A small audio captioner, trained from scratch: encoder moe soft.
Rows from block 5 of the audio encoder of a small audio captioner, named by matrix and row number. Rows with one number within an expert belong to one neuron, the router's apart. Each number is 128 + 24 x the weight over its row's rms, rounded and kept within 0 to 255. All counts start at 0. Numbers have three digits each.
Before each expert's rows are labels from the 100 clips, of 14848, where the router gives the expert most weight on average: "responds to" is what is common among them. Only what is clearly more common there than usual is listed. The data: synthetic speech, music and everyday sounds put through simulated rooms and audio effects.
# router: slot weights (encoder.blocks.5.mlp.router.weight, 8x160), inputs 0-79
# up: expert up (encoder.blocks.5.mlp.up, 8x80x160), inputs 0-79
# down: expert down (encoder.blocks.5.mlp.down, 8x160x80, transposed), outputs 0-79

# expert 0
responds to: everyday sound
router.0:113147106122130153157125105120127154134114097110136154122142108109085162118090130143134134154099094127125102155135131140083077113123123143131104160154134140114113126117112153128118189112158123103080111142139104147143122174154120103123092082
up.17:138134136148122101124121143130147129150089153136148117103140133137097151104151125105065133120079173146142096085121156161120150160140149114162143138146150123148100095098128097166124165131089159135204080131081179165108137103092126109156083141
down.17:106142146128128106128145150114156142104170079164106168120200170092149127122138098165101175083106115118137152136124157124086163102150107134169159130166119129142145143117132121122146136149112168112116124113130153151147119123135137159065135126
up.18:136092154147158113135160126155094106126051120113131106119078152138094117142100132141138106140117139105104109151101120162142097159152125057130118097124144127121135163132138137127094112107126153136110147129125105162082125135149138097167171150
down.18:101123109120128186097169168153114118120167135154155148139121094072119150170127124120160164112130172110099127123138136159143129102120094134144143117157122117160162109111149128133107150079064083137152135135119138102158164163108149067104137115
up.19:120143147132125109168144145130136104162120091130120178154152120085120139124113172147142146125137142094114090150137150096168107100093156128096121148100114149156130103131092130144121087151132133114134134172132127149148137164156118074118147111
down.19:124075112100153109176137100125099141124103161124144091151138096133135094128203146125178133130182110135143122131106116086121091137101155139115106126111139128131151128162080114179154140143122103137086124168110091151135141106127109113088166122
up.20:150138147095133114125145093112121155121194124134120148117135104091113108114161119101106123122140097129136108165158125115119158132100076163169119091163107128126093121107126104099127126134121142170162094110102188132166117146135150190174111137
down.20:103111153118125102139126206137128196156115122166122130126140155138114136080139159113143123130101122125144095110086152120090097149123126126141137118142100062138140114076141161145132140124135156149118143113161153189151107133144114127153153104
up.21:124148141142135103122162124110151090169133150122118108091130124114126120114147122105093093136132154152129120117127131084107182176109091141170124126156161123124118071136142108159089152120144138110194098096057137151105118116108101155131096156
down.21:138106137152135125115120145119155158113190096139168155130176152082116118109140118125158160107109116121156144116124154152096161126164113105151168125120099124116124117126138144165181157115078160102114124134120161147151093115113096158125142089
up.22:164105136143163132158144132159116074107073107138153122114074115132127128121121120144122144157134124130133146148113131167140110109189108088178107124151130167123178127124136112092145102106114179099075136170136106128158122130146117108141138135
down.22:158129136136106190122104156133131134110143139131172134139109118068122134143103124088143136120158106105131119129115137191163146143113100132141115134144127128145145104101132123098119131097072093170182112124118155073141144127116158098152143123
up.23:103133150125138120088137093068099161172114099131093144113166120169114080086111124119125120183092171113152133096133127110107127151125117148153142097146138098139136090133136118146114152119121115112136139169085154168148107080151158159116118137
down.23:112091115180113131070149151093138145101157158132144113118131118099128120114121126145160161110124146150152170142146139105078180112146112126177148116141109175145098103134094129150153140170083133111155098137100175111147076121113162130133171091
up.24:139120154179130086114109157145130155188094105098162153131122106175094102104091098123113152118128152116165135160158142129110131111121162158161106144114101152119134111083145102115163144142091102106135135142100203155095137119075144130135113120
down.24:114158134111141065128117123094165107101145149148129133085155150128124150093185106128126143118133176150122130125151166092084164168136128122130169140136084130121129094146148140165095134131172158104141114141102152159168090165146172145096121111
up.25:127141095163112116164146144181114078122114126107100146127109082105112143143127132111097140128098146139095140091110094191158119113178118167105121127163139188109120146120142119111158110123183169112106131144139114103101140107164148115126103147
down.25:171174168125142152160132112131142126117165127077112128076108133120103148145120148087119102123156117110105110119105127147128169118136126145163089104159111134082153139148172093074135138092093122148135142125131135132119168120144131104155088153
up.26:168150135146115089129101152140119102109132117139165143111150112140142119075139149116106130125110136152161121127210163121132150116112175136196102108148078125124155113103101120118173145163140160122140154124120160152135156122108108135151103124
down.26:127148127120120127100101136111175142106123088131114156100158160130139137126117163109126156119110079156137119106113158106083167152130116125120193084145148120162148097102123142148145153158145163133148094142116148167121122134114130182155154140
up.27:105117140132139179146118164164135112099161125133163184116071150138131121136118127156139130136103136128143139121137156175125113127153141112132120120133144130079183110139107131118102150116143164115110140084149118133178099107135117119145143106
down.27:162120132091070134086136163149141139120138132112094119158180093140112096124146111157129118083148131124110126146139115132143144124113109115108100140112092171138113126127107089101111103104089133138137125115118164102077147107149132097154154149
up.28:095128091102092109142095098154138100125116139153122152123172108139110191121132115130122139134074131128118106098107112178136115116169102104151114125133117165102136147136141149089187119099171169128094099147167153140097124074161141132104102135
down.28:171135131144134174145155146105114123153139137074112123084117083126162133136116099116087116115148107148103147149149119113138158110107122098107118106160105117103141159141129114109119174130100133140156103138065130126105123171110173135135125165
up.29:108131104121129169131120169133165138080156168138127126193094089161090108158144089107101121127178115126109152137152132143135117107140071132113136115129148125127139151114131121117124150147147091123121080106149100116083132145124153134112137116
down.29:118160130121145124148104129092093135162129139093129058145169123192159144132100130127078142116171120130139128124129129086127098154153160153100146112160096141124112165117129137056133144132133154133075131084109095124112144141106108143118132143
up.30:107107093146118123162131143127107117133169157120141131161136124133103149179129134144137153147153098153121148131117137169130154134130178133153169114079104164177098153147133128118139136180108082112114137124137116112140133114136099134109139127
down.30:094158123105112140161118122099095119168139118147130126120129095145111147099142161094126163118141127145152092113089128098170117135107148168168094148133157115130100076136077114099152123150127135100117117136126064162125140149128100123105121140
up.31:124155166122118128118124113093203131166161156150131091109098114135161129086125109119106135095099155138147154116150137155106147175104131129158141148161109109123115088133151117117115154098117165139213139123075155160133130137111146140084088132
down.31:123123133132107071108139146171139149104136106150140160146186111087119127118141102139140139107108150131163164105128147157120149109154131147148136140102123178096111099083128134150152112164096146112092152126128157157140097120138126149123189085
up.32:109129120173092134132192111075126088124119129077108117141139127108175110116083122108141114124145118126107116115110111080122173115083138115134186123117130109191138090121112126112099120127130146134123149136126104138157140134154137151083120120
down.32:143122117108121152071179116159116163144116132128141147141085152117099106129123150108182136094048146105151115147110119124135159140156124113163100135142107159121112149146102116162171170131137114105115150164108141108143136157176140115139122115
up.33:110164123134137123133169082126149138117140128107122126100116103111100096101139125086108115144126108159104136114136142051121170124093111107136095131135107131124147121137141128100078147124138167135215133125080124112160138108109135164105130142
down.33:143137124133135110139118118114180155136128116153151133091140142106116073122113155114162190127090104137141123121104152139105169129149125131184127133107123102153121153103075148145189147122113148125112113137101140142153076136131120184173134110
up.34:148141146134180149123129080157139169091149120154143134150093160115091111151128155126159099151161131110111118138148127148131139124140107102136130127143117114140153143133146120153132134140061107133132115096121100175169137109120144135213131104
down.34:070157124066092144144132170159102100127089123132136160174152083118129139116106138138116115166118193128117109131104121152153088129136103128149117138124102105159159116106120125082106115114119128162130127120140157110128142118151116097102133124
up.35:128106123125133132151168130106086110129130148087105112131139104100125139136119143122145137151127121153117158110121079115152130146139107186083113118088119113143069140138143145136114120146084084118122145149130112103132134109168113117099123125
down.35:155154123108100132122192099110143124165174105080106157112083128144098136130129129095142134093112140104119109108098090086181164125134117148130117126126148124115115142154124083152129130133131159121116142155115104144110148134171124128073078138

# expert 1
responds to: band
router.1:107063173177093139132123124115115117128110152143135107137130150096148134143118137106127118138123112106108131133133104139148105135119125096145129097126115158108145143165162133126136113161111156136134097107096111124125153129130108086134129154
up.17:120126129121187144163149170138149116151102145148145137139123152111075160133150130129134121092188123098123101150097151119113088164151136115122104142140096121137115159115155077149084154135106114164150140132140092150154163160122112121113160137
down.17:144140104109061130126114092113124152108169132091121162156131133107130127131083131145129125166088102118132113148089129126134140097122096162092121131165127119140103104137095145114156125113162146091125142102141164090106102098142133148113156100
up.18:130118131133099136130123130166182116096116132123107142127165130116112134146132100093124131114109137140134152147157152126107177100153113153170155089165082155158159147132124111112174127135115187173137107130123146096107176117126145122144105155
down.18:153148116153099145164129129131117124164090147147108168106086105153153091108150136091117141189123101100115132162125128135170086133156156109110152160124129132093133121090086148084124158159159145057096175112114116132139098098142108171143138106
up.19:100134140114178118171115107192150086119156136156100108145099141128125103118106115136161098112120166134115099162141103107151114114125100145158149145127134137146145092144130140123152084092157133156159129141114181140080125142124165115174126162
down.19:130133089154129114132167140101127166166094144107089145132150111134146107102114125165099164160173148139127156116083124092179142138144142152154118124134094179125116111147108066137123111147125146119131137163081164131113133114152098122101154114
up.20:095120145139169125136188079163118117111117139187131128109151138150109138168103127141112124099124102099110127146071143133126120125117106108144125180128168144169113139139111112107114078129137141080122139155166116155097141143146099102112133110
down.20:135132117084110110132095132111098164147101065137097178155111099138127139106127146116120110158129124130142116139128119108132149165138098125119142135149129110105135093082125088151162135117130128127114153144122144120149105082155091103135157151
up.21:140130125096153090101128158114144122106113129155131122106160163147121119151112152131120134108120127146123120148086103153140151097153120093116149139145142059146154115146130195165111160095092114123106098096155076127134120103105110124107153122
down.21:147116106126119117139117112160151142105098140133115090119124131137120113135147159093131147109127121137154110146094119106119105162095153152123156121120096142127140175150167158113107116143126049121122125172186140152139153170163124097116109097
up.22:169146128144123124128087124156106105121144137087127133129120148172123117150083159132170128163132110151147110164105149159151128108110132127077087113166111099142157116120110153148106183131171100157116128119129076141130145134159133126117175081
down.22:089134099108128110140110089140137094081139174145128130113157140116149114110115087137163128100112135173115150119135150141128119147142160141190117139114088145114091128144138149133103105080134115143144082122106106161116145140167150101132112084
up.23:163132111117134123072159102074130169102138126113154112139120107110136146109166141114144115140148126135137117114143147124099159149143127157153091155160105132136107103120137145156110129130091101123153115119132104135150173087068087168145163081
down.23:100109143164103150154082120137128117113132109147125143132127094089091130129105102122109165103068144077112121123111164116112106062131130134096098146115108125154113166154144129125112122113153111088169134119192149138138072126133170110120112148
up.24:126127155109170116110130092146142119118141130124147129092185141100139142125128100123152139116111092125126122111069148087102139129117132127144134161141130125161107117147119106131128106113136095067125144154158140101106154174116103118126127068
down.24:166123116112123158138120132126080171170118075137165147144084101134112091158104122118116153114140116140102142099138146104143155132162120140080126109136162115157131124107137088160123136114130129130123152181158135135133102140116104114140141136
up.25:178131122126132114125166127125130165105142136138116087149113108174102100126168150156099167107166166111117138123189159146146164153112098127105124115111099119122105133104119112114081087137111148138088178097078138107121145116133131142138140141
down.25:115108114143117140150147119127109166152116141144164170098146138093144087128108115120146124128102087143083090139138133176134083121149158107159146130130149129138136077098139080146117102089138135108134143132151098185123106136130125109132139138
up.26:099149149117120105120115113140128154110155142111119121131141141090176131104138098178156162148125081117165132125145140159128132103135147162141175129136133121109119112130141121090144113106133140113163126123115123106068120223127103122128125135
down.26:117159134127145190103124135167147159127112095126182125128107143131140135108126158099131132170139125111140139164131158144179092137120139128156102140109106092143134110084089143137099149086111103119122118120132122127121120134122125169107146092
up.27:162122122150152106150123093136127141118130121099079174153101106120125120133162110159165086145127085146126183147099116123128130105128131123107130104151095153200157106135130161135183163154132080109148096181139114142115134111114156132128163075
down.27:153104122139156175125150121162123108135135114146144114110081087160114130121131070098142158128140146095123104139097186100131132143150143138137095159126131142103133132116136127109094102124149109128123160142155141173135125110109133112101119102
up.28:104104121133125142119136136108131161107076162099113138160146112133138147119186105122116121094153139101116125089125124108120109124151131138112107134075144154125123146139139116098140118150133144165125161133121108138207148147088186139101188136
down.28:151150150090114117136125139145122114106102144131115151138141121125101169110115142122131131116101106112132126110124119145093145119126161144155144169170158139093105130112104131141114132122140174080105124120189148178089086067122109107129137115
up.29:128140154116135099140080146130139102178144103142142124147113132118098089151137082144112114109134110127117129160106103137139075191175116138131097101155114129114135171119143089104143086146156121174095125113153115143137105125171170152134124181
down.29:121118113125079182143127090135106133098115138069153120140120126122140096167135092117099124129098086094124142132152101150177130114145157124151119126130132157167105148167113137115160140134095152135126152151091138133129173130103177141126127111
up.30:133129104145105128136098118128130115099170125108137119098110111123095153111112122126106120176155101150132086179127124121117130172164118161185087129133168144072122145122146109087143140166175127136159114094104066171141104126131128138162107149
down.30:095115127153116102175097143152093122099121173136150176161125076099126130130134089121115129104129088116112118107194107137120149137115142142130100112122145162146102124124104153123158139143126139136164099142097170150134148131151171132132134091
up.31:128153087147146129131129150141154113152108140121129135134130077140140145091152119129101169161161147152106137164055150125171144133129147125104104118090117153101118128090137134093107108173153140129112116123133136119153150137128141126083114107
down.31:184129123130136135155121115177137155136121153087136128101161148156103117153115132123153125094139078079106135116170100141121087123131156133151133121136081125172102146116135102135134100156115173102122125125131088153110143145133164121134121139
up.32:110178130150120098087146069089123139151149130138134121107137105184114116125130130139094161156124137138127109126099122087119139162101110114149119166107128099093114128114101128092102100127192149127099090116117099123121118141141149163146082113
down.32:174119135119136166149101122121129111146127119127161090153112147132128135170112140083168150108080112115157117068152150162145128132128119153083159104075114126171128105062135133117152106113112105155126125138151128097128107171131090091142112131
up.33:147117131144112142100078134180141139099149103159093141134124134129126110155111153131147194197132133126131134142156136121154189110092109153136133124150115120097188088106098138099172110105124146153110153146147115140151115129122082107143113132
down.33:103140109140138096134124132151131116145098167145119158118137148127128117123108143136123086121108132093122126109117129105158129134178199164176159136100129122068087161107081184133104184115117115093113107151119113131114098118131168135094136094
up.34:165139095104158091139169162149167126160116137158157101111119137172115162124127167105146125144152150155159087108160112135100140157145142148140148136145118079105151143127136105160138175117089113151134116139095097129131136119084134130183143126
down.34:093114130153146102112151152136106152092109122127109123120148151117122147131087160191154105159136099124148115118137155105083113114116130117091117123125107108143109112170149156109128157098146099100178141143158124122097128116106112122124155099
up.35:134107144138165156158129145129129130079137139140084142104125114136132100131125067153116108142126142123093143148134129125128107124161133147141124092146117149149163090145092111110154138133128159163133112118122121165148131147155153137156151172
down.35:173134140127176122151123110128185136181111122087106139143149118154121117095129112110105139149161086088133121171146141142099148167168129155163118112115143112117097159083108154135082127142127141118118173086098132152125117081131098130120123119

# expert 2
responds to: drums; short reverberation; number of effects: 0; reverberation time: 0.3 to 0.6 s
router.2:129168152147108136162136166101085112130156084140146176119079082133103138132111138151140103161108171131175106106124149120130098130116173104133131100178153115095138112147098160146121132101097078139153149120133129145164120156132136141154118174
up.17:107164126128066120145097133093130116120141137125125123109128159146160156089116085110117117126155154165141113129148104116146110147152150114113131158096099108125126098137143088089143155110127161103121151148085142131092141121153110116095120158
down.17:119103162144135107177143170115123142105147138164101126134155155146131109147102111127094113128154108128123128155129156151121107127132099126084081066141117092118134131106160190112103128128084115116104138140126064138138137127154140139129118144
up.18:130154109125078096077109073139131138144094146125120121108119138124117149132099106179152125122119177129140100110098098135146127144125107143142105181119050122108123137154155115148129132090130141069117132121160133163087130133145109110135090108
down.18:104138139114146093141160136126140092075128102113117153061153139152123133075125156102162112138142097144117088140159182146138156118115101123122106139140138110136140109036137158113138122105157128116187121115151132132148140121154132131124151150
up.19:148169135123137130133110139129126156132123163130163125122164113129094118182111138093171105134123089149091152141130151116133138129129104182126138129090074131143106138093131147161180151148090134152101130149100109100134182123125095153157128116
down.19:104103157147141157106125158140140162086139145121120179125089137113096143116157119125129152139134107111098096163105134140144139147105110156137104127091127163097151109100181137111082081106126086119145084126129144137114113110143139091134089141
up.20:124125115129075104081119119125116130136106123124112146118159114097134168116107112138142142111057152122134144098106090132131152149128155132184134150153084107101136125149093139114109127117148157068111139117144144140085139121115086110120114099
down.20:114147144110145121155113133137174111122149113132120158084095149131112158121151134132169145149142095130096105144151193160143160114138109092125088142143095098113122118087122147107140136102123140128151105118149145090178103100181187142105131128
up.21:115112181118123138138115111124141110150091124096140162135144108118202152170170137124122100131133127133121164074129110061103111126127180122130181100099079114119119129126118146139145144132083134118119134144082152132115154105103116133136150135
down.21:145125124124137131146100148114146139118171181142141118119128145118125123146134132141096106145106136105117128133117186153124165138158143113137086149106072125109150091084147119119102148113137101155106148179147119139149137094152129118122132134
up.22:122182131153116139119181131105117130135130112151126122137124105153092113163123126142091145113095141097103147118099098189186134110141154157138163105141117135129115189125126125127180109159130149147103104107133136153081133107134130127123144109
down.22:157130119164207107119149108094100124151131119105139169124110137120132088136149138097091101107084167135111134087108093159115101050135150111097178138135139130131135127103135126145125111142133162142100150103163193151125135100135127138132156105
up.23:127154134123149112143120137136143128172112151107156118110125086185171142134133150084127141130163143152130162129113119076113116115148110150116159110089123109123116117114101143140157131153119134120143157142079129108146196120082123150101128139
down.23:140137106138069179136132150086124166131152133117168132112156098124124130151152132105147129114114112080149121168106144107112146141143128148103080122124098152137135134077124154132109106125127084148145156157159111117139112122159137071122098128
up.24:148133123114126133161129106204136154147155102110121123140123151107127166197108128129147076133084130107136173131142127141162131099135144123164150137111086158109114153143161142146176161119108131143056124151149148083146139102123113104144118101
down.24:126175129122142122122171169139094152158110109109146082133156153088115152153096123100132107116105115148121053065116122145131193096137144133132150125085148137122107136112130139146132143132113136103132085116126128142136098137110126147139124107
up.25:088124120113153101159129178116125145115147105118104117123163157058127163111119108127137133107103119097144089141160137123118115111084137126129145134144081123140118155132140138132125160125127105120146137137147179130148116117148152098116133108
down.25:169163135109108160111117131142153100140108133165174078135078134117073117137121111147099154118115144154142144104102176132121136136161124115119121124137142091106100158099060150138157123123106131120156129151097092118127076126175136155146111131
up.26:120122157151060148140101118120133127099168126153128112134158149111128110127128085110134101088113128126133112081146108144161134122122143113113151112082122107140117139137173122112127125095113137145137077116110134115120091142158129109101137107
down.26:165132125162133114186167134137056099143137108148119121116093135121133079119091171098072112110127133123111138163143121107122099092130156135110121101150193103125124159107135140113101144146100131122122165100134075148121108162126139149117151142
up.27:169118121127159140139136129152140134145142157128132122137131158146147135152145119142134096111161122094110158065165122165136109106142077112127088128113141118121150097111138114122124197148145080141150119116105103087146187146099159157119149120
down.27:122146121143122149094123156133144140171130137112131146121116119092093131104121163135103166106095140086129120134103106088124136127119118146092109162103127139108139173120179137113148122126107098093142139107127119128090160138127106095120117097
up.28:097164089139126139139146111099108123178079148113141090124119144133115101153150138103138098135114142135083146112152120189128102121163128117107097121141123137130157141121152123099146156143144142090082149124111114109130161151116139139138176109
down.28:111163159117156114090132096127138121077145137088177147134150124127105162110124141164111142111138143137118115157161121112103148113091134143128142157079143145155144154098151154136140083154123096130143153094140140127079159108110123122104121135
up.29:138114137119180115182157167127107144108148199132135151115113112144133128168119130101119147128151125126142110143110122121148105070123144131134162139113146135177113086147086115156123117149104115159123129099107127129108165138092142133099151139
down.29:149113124127125127157153163114161147124149135167165122158120124115097124122128134098127134103110079089105148159130115111110136154154114129123087152117124165108147146087171116143121083111146113115124127119155078137117114139148155091121125112
up.30:118130149110138124112139141131125127098113158066153119146143128107158155122123107076135118120133110142108131170145125131128171110124162138134114118082082126130108150133111125077149150119111130115074133135101133097152108076138105146138153103
down.30:114184123128134124116165105159117129138122077081117134153132099077156152138148074114135125137123153126116116125122109147115171149114121139162150171107139100126107116111134147089100130130133157085109082123153145088101111137124094126091115097
up.31:126133129138125122119112142121153103122119132107126100098146120104178151097113120103104180118111133120130162075123111139110159140149167118156153144131111106083123118143132107156095104149152161117119149136107131126146143171111162135110089149
down.31:143117173113149127147126073147117112120153127157133147150087130150103132121173145135141103138102142129133095129162124162158111096151095095123078145162115115142166072104133126165155132094150153121136146149151146132161134110167166148137142134
up.32:193124164133103122164078181107112130146055097139132132129115159151118104144094122099164133160139150108145152136131154133138105098124135133114104130121144131148132075103129122152150109137135118108106098160171141145143151099111101120117133115
down.32:128096123140134109132131110119128151076130171140174079131167167180113117103137149112131114134153109098153101169153095099128109100115122182153113140132132166116138181142164134123120118117157073132142118077121139128115181163112149137168132110
up.33:145152120131128130130151114128142134157120103128125140146122103141135108116141151092118130133173118101123155153120126135160116139145136099124128125114138160159126132087134116134117098186141120148070171129149143103073193164105204137130189122
down.33:179116156139156133105131146136149170110139177174139154132117099129105081126123154138126151118103155133157104111114107131084174122112135163086141145133133082143147130106144184156159138147131117124133156113112096141138162142098135118138125139
up.34:077154114150112115146148118106137147135124181128147105128149183128104103144103085134123116117085150117112129120122160150152113092102133107168119115130079157117121152136145095083144149135130151115089160145106110147096159128089130135151117119
down.34:104179147127155086102166134111114055147102110120131140126171122125130152077153119147131139067121131173123127125129144100163126119144165143124132152101170132137111158080139142124079120156113116127104122103147104119107120091164084132110125124
up.35:122174109134134109131059124119129096087082125090126139120122150111140177120136123080122136152135108128137123165123117112119189134136148113104181106124125120125152122096110126122135139164108117158143145131127148160125142067135127159130153141
down.35:157092121114100117152103063118110148089136132125123127120104134160128116158159126115125133149113082058133152146122073143103118112146093124140098154143108155151144153151135112125155130124148107124099140124125095086104115116129172109109147145

# expert 5
responds to: bit reduction; everyday sound
router.5:148123116161097124133142119119153125100083141121109153111132108169133118092169136152122149118130122115143099127161095101141065144164156103097141125159147118116105126156065164121095130126174124121107144136115125139160132156128159153133128140
up.17:146121125120128123104106119116139108122197153075118082119152188112145158128126105100138167117141107142104154128116145102123173119148163139122080125124112117139111142141068125119119139154135172115104110131077126100150084156111102143039125115
down.17:126123160155125111077146105100104137132124103080114075086159149113162146122069132156151107131140106126116137172117124144122138127119157162151126151158099102132169166143116159096172130131152102111149123109144178161117113121113086097122142113
up.18:148146128136148136125151083136107138105114075114116162133114129159104123148100165095124136120115104114174121160148125151113170124130123130122142105171093145154134149096134153109114120117123124148137111137142169105135122147111141142157144137
down.18:140107110085127129087103126124105099113136154138107132133136109127153148091180099150151089062157166149125162129145099115132156151132163108142139116130109160171165134180117127146140167145158199110115135103130130102141101145095117108134158140
up.19:196117116166156117159154151131105145147112138162099172143153133141056073149112140129120134160121169121137112147118123166142090093116118102090149122159106121123125127152123137142139133147103082122122113124142152152133110127104077109142148124
down.19:122139108112151124132121155142110093093131150124131167152133091115154157098167115072136111106133163127133116125121121101149122134159163128145119140109127129104134099137120130131132182114148105095121138104116085122174161120148138110132153148
up.20:168125124149153146101115124129121124084121150089148101150135150121153126139126113123132123123171100140104145158118128119174152128138123120162071143077128126140107153157104131131135133142103139109098132111095078108199135108125108145097141120
down.20:121130153123143128107145113094083089128127094117113087096146106126124142137084106114159107135141149117132132146097117103142136120133161112152140192167077140119141150140123142084161155073134096114126128147161129118151092141131084125123161092
up.21:149131139124194135119143081153102128164090105096113132146127127146119148189151145090145085185136098120152161150123131112126122156079135138109128161102137140151139149135153150152118106136122133153119147162137100082148172114098121121128137127
down.21:121112141078149154069089122133113097130150160151153109111111108138110121122106113155201109126121155116139128096129076122109147103171174137141132131142115151126144122170143152102140156080163108096154123136126095114148144175115137106111120139
up.22:168136147148102157140108089165114117067202126137097105156098121119118154119114158150151104108129140087117137150155105127229137116132122123130103157110070156106136121115134116112121122097130125135140140126116158098117157129123154112115128112
down.22:126081147155109140079107116076072088097111104114143134113175120136166148083128105133172121088162141149135125136151112108165155173122159125148096140134090145151144140123093166076141179139098143112123129156096131121127086082131104155076126113
up.23:113134103110085123126114151136112103114109130143128140113165086124136147122141094098129142109096216128107126134136090109093106156126149132183098145168123135113137099127104110114132132066142115058099113144164179148120114107125169124116143118
down.23:146108132142124150154101123143118142142125102097115186118116174108098086128122157113134135128138135154142125183126126158113120171105131115136131115133156116147146143168117166147111131167120144130155147088087128175109116067108165135158085100
up.24:144110122141141158153131115153115143136126105137098121141106136159118153180133140161130111157160075098128147178073120161137124150119145130105126113143136140123174148065176169137137119122120105145120081134146084089112164142114163151143120137
down.24:146124126120152157113060147113109159125125151115153118149094142110123111152105149137176094116083150122129157116164128112131164131150143164138083101136137154112167142155131110140119145089136100160148154124158101147116125105106113114118133152
up.25:104142100081110097145121157118167110142099097154160134134113118130131099095154128108112125097118146130138104099141131140094103126115138135104125117115153127140148085085162143119093129114104089146123173138107165156152160109131146145126120135
down.25:141093167073123125124112090117158099115145129137107145158119112145116111132146132157102155147140146107134109119108145129128106132097157116179151108133125120158106147162110141130135112144153155101149131110107133109147123135141108103153122133
up.26:096138149129142137151120103153136173109130104117134106134092115194102094132128138142186150127123099099128148145134151105154079120100124143112092160116126109140121120091157164105099087127172112079132121127162139132109166163101108108081139129
down.26:106127126104163167152074164097113144161136131183164159119104156128110093149112133147145156132127175096139131147105121123121106143106107138117093110148138136106185127119133140128118129111093092125117179110110105169089090122133131090113127165
up.27:102075156109097136112098132162122123147109094148092137108159116148119134145146099116132192118144147123064124116078116110123130119160104127141134145150146139140121119127132110085122095088083157090116118137115139139123110106142155130113052125
down.27:176126136154115140148134094145126161153110092077106152096131170123144105119154152121116138140138092174177165142119134098058112136093167123178132102148110089136179156120157144142140113140122166128109154137105158156126132129123116136157109132
up.28:126133121135138128140104152147153149115135159058135121113131120118153186151138130130150157139118099115097137129121145166117130165145134133112108093141150127128095126146117152153120127125109165089120127121106087125137119124118147133110126101
down.28:111152137160112127099104142131114147171137127112120099092126155097122124147113119111156112162108151155139127125134144132138162136134139126117091113119105127116166114101125146136132173099118085117143128152161142163098143127127124155123131106
up.29:068125131109144142123109117126094119139134115112108106108159148075136112138121106138141152133134096129092140139092159093125138131105149126151095099160139126131149087141107120134119167114137160128165161171111133157170112133112131111136099109
down.29:157108148164103141138177099147119169123129117098116117126119183109133104141120165090158113076174070161132132139125153135116150136133116137134144114118128131147147155104156132143150102149120159137130120128130153157094152108078117144112104131
up.30:120113115149147127125147116092114117169108149142147125140114101151138114121139144133140074140137140138156129128114108117127092190117146129088123099085133149133123090093124110145135109156121137157111175151129074147161121152124090107149144180
down.30:128158166084151105128139115153149107114165134128138116169103062126106103154114089152122133157120144086121118111131133123097085123137126156144169154120128129182103119154134163117121141090129124083140145125130099085191183168116139138158132126
up.31:131125130097119116158148090180126109147098117121136090111160133122132170117154146117131123155117159131135122166102123122140098167112147143106127151088090161124132102083125099114121082102143146160113142143107124116129102182157149107127120156
down.31:125112151130145110116135124154050129129163082164113120120123107112134113123105119131157155190121137120136085124169140113083108177089111180148150125153110112156120090115106135116121121125121121118150137109136164150177125116113113143146152123
up.32:137164106110100130144167144117155146148115102142158145162132059139133077095149159090108124153117128130172137137147131146118144161122133146135132077129147131123139121065116141123129145158141103143121162118135101156166152101123094132132138139
down.32:138119139082149139116145142155138070090180151152111149174069078140138113118149098154126119125118162125119110093134113129122098131087143097157141123112143152150119148176128138134125126118160132103124131083138103092186143152161117112153122117
up.33:137125132112127107157155109145134114175122146128143127123211110109156141123140134085118127118118160137147115145084132083142134161108150150128125147112126122147117136104105086152137127140168178164124115165133149131123124155169123128105143142
down.33:126095165124163132117122121152078106135150109189130095126116130104113149155093120176170142174086142092119120146147120122071085111110108190110123162139113123147156113133119171103135153115100072121144138117151153174168128125095134128169123135
up.34:130145097107106137129127149115129134116133098151145183119126089147120099098170176134124154111125172121185107097158099131118105100131114082141120112127119132108139126145109141115101137115106083135138122109149172137115112119149168145155116126
down.34:138124115121103130156117117157165097101128129125085160141111106142134131121145124131093158122137108129122139128101117122143140145114187096162126093145147126137112123201101151134115163146113174122109146130109154103143123090140118101151104138
up.35:097124155091101127119105109134098114144129104118073113125151127127150154124147072120112148110117177127066104122116129109140130115107131130136130142141126108128136087131142101115120139117125161133131113156136155160121110086146121135093098145
down.35:188099152120144145115149116123146132115089089117102116123114192129095097106153129123128161128144111151171131152122139150113097168083114149152117096161140099124155186112146127137128108167111154139142153110123141173095164157099077121162110107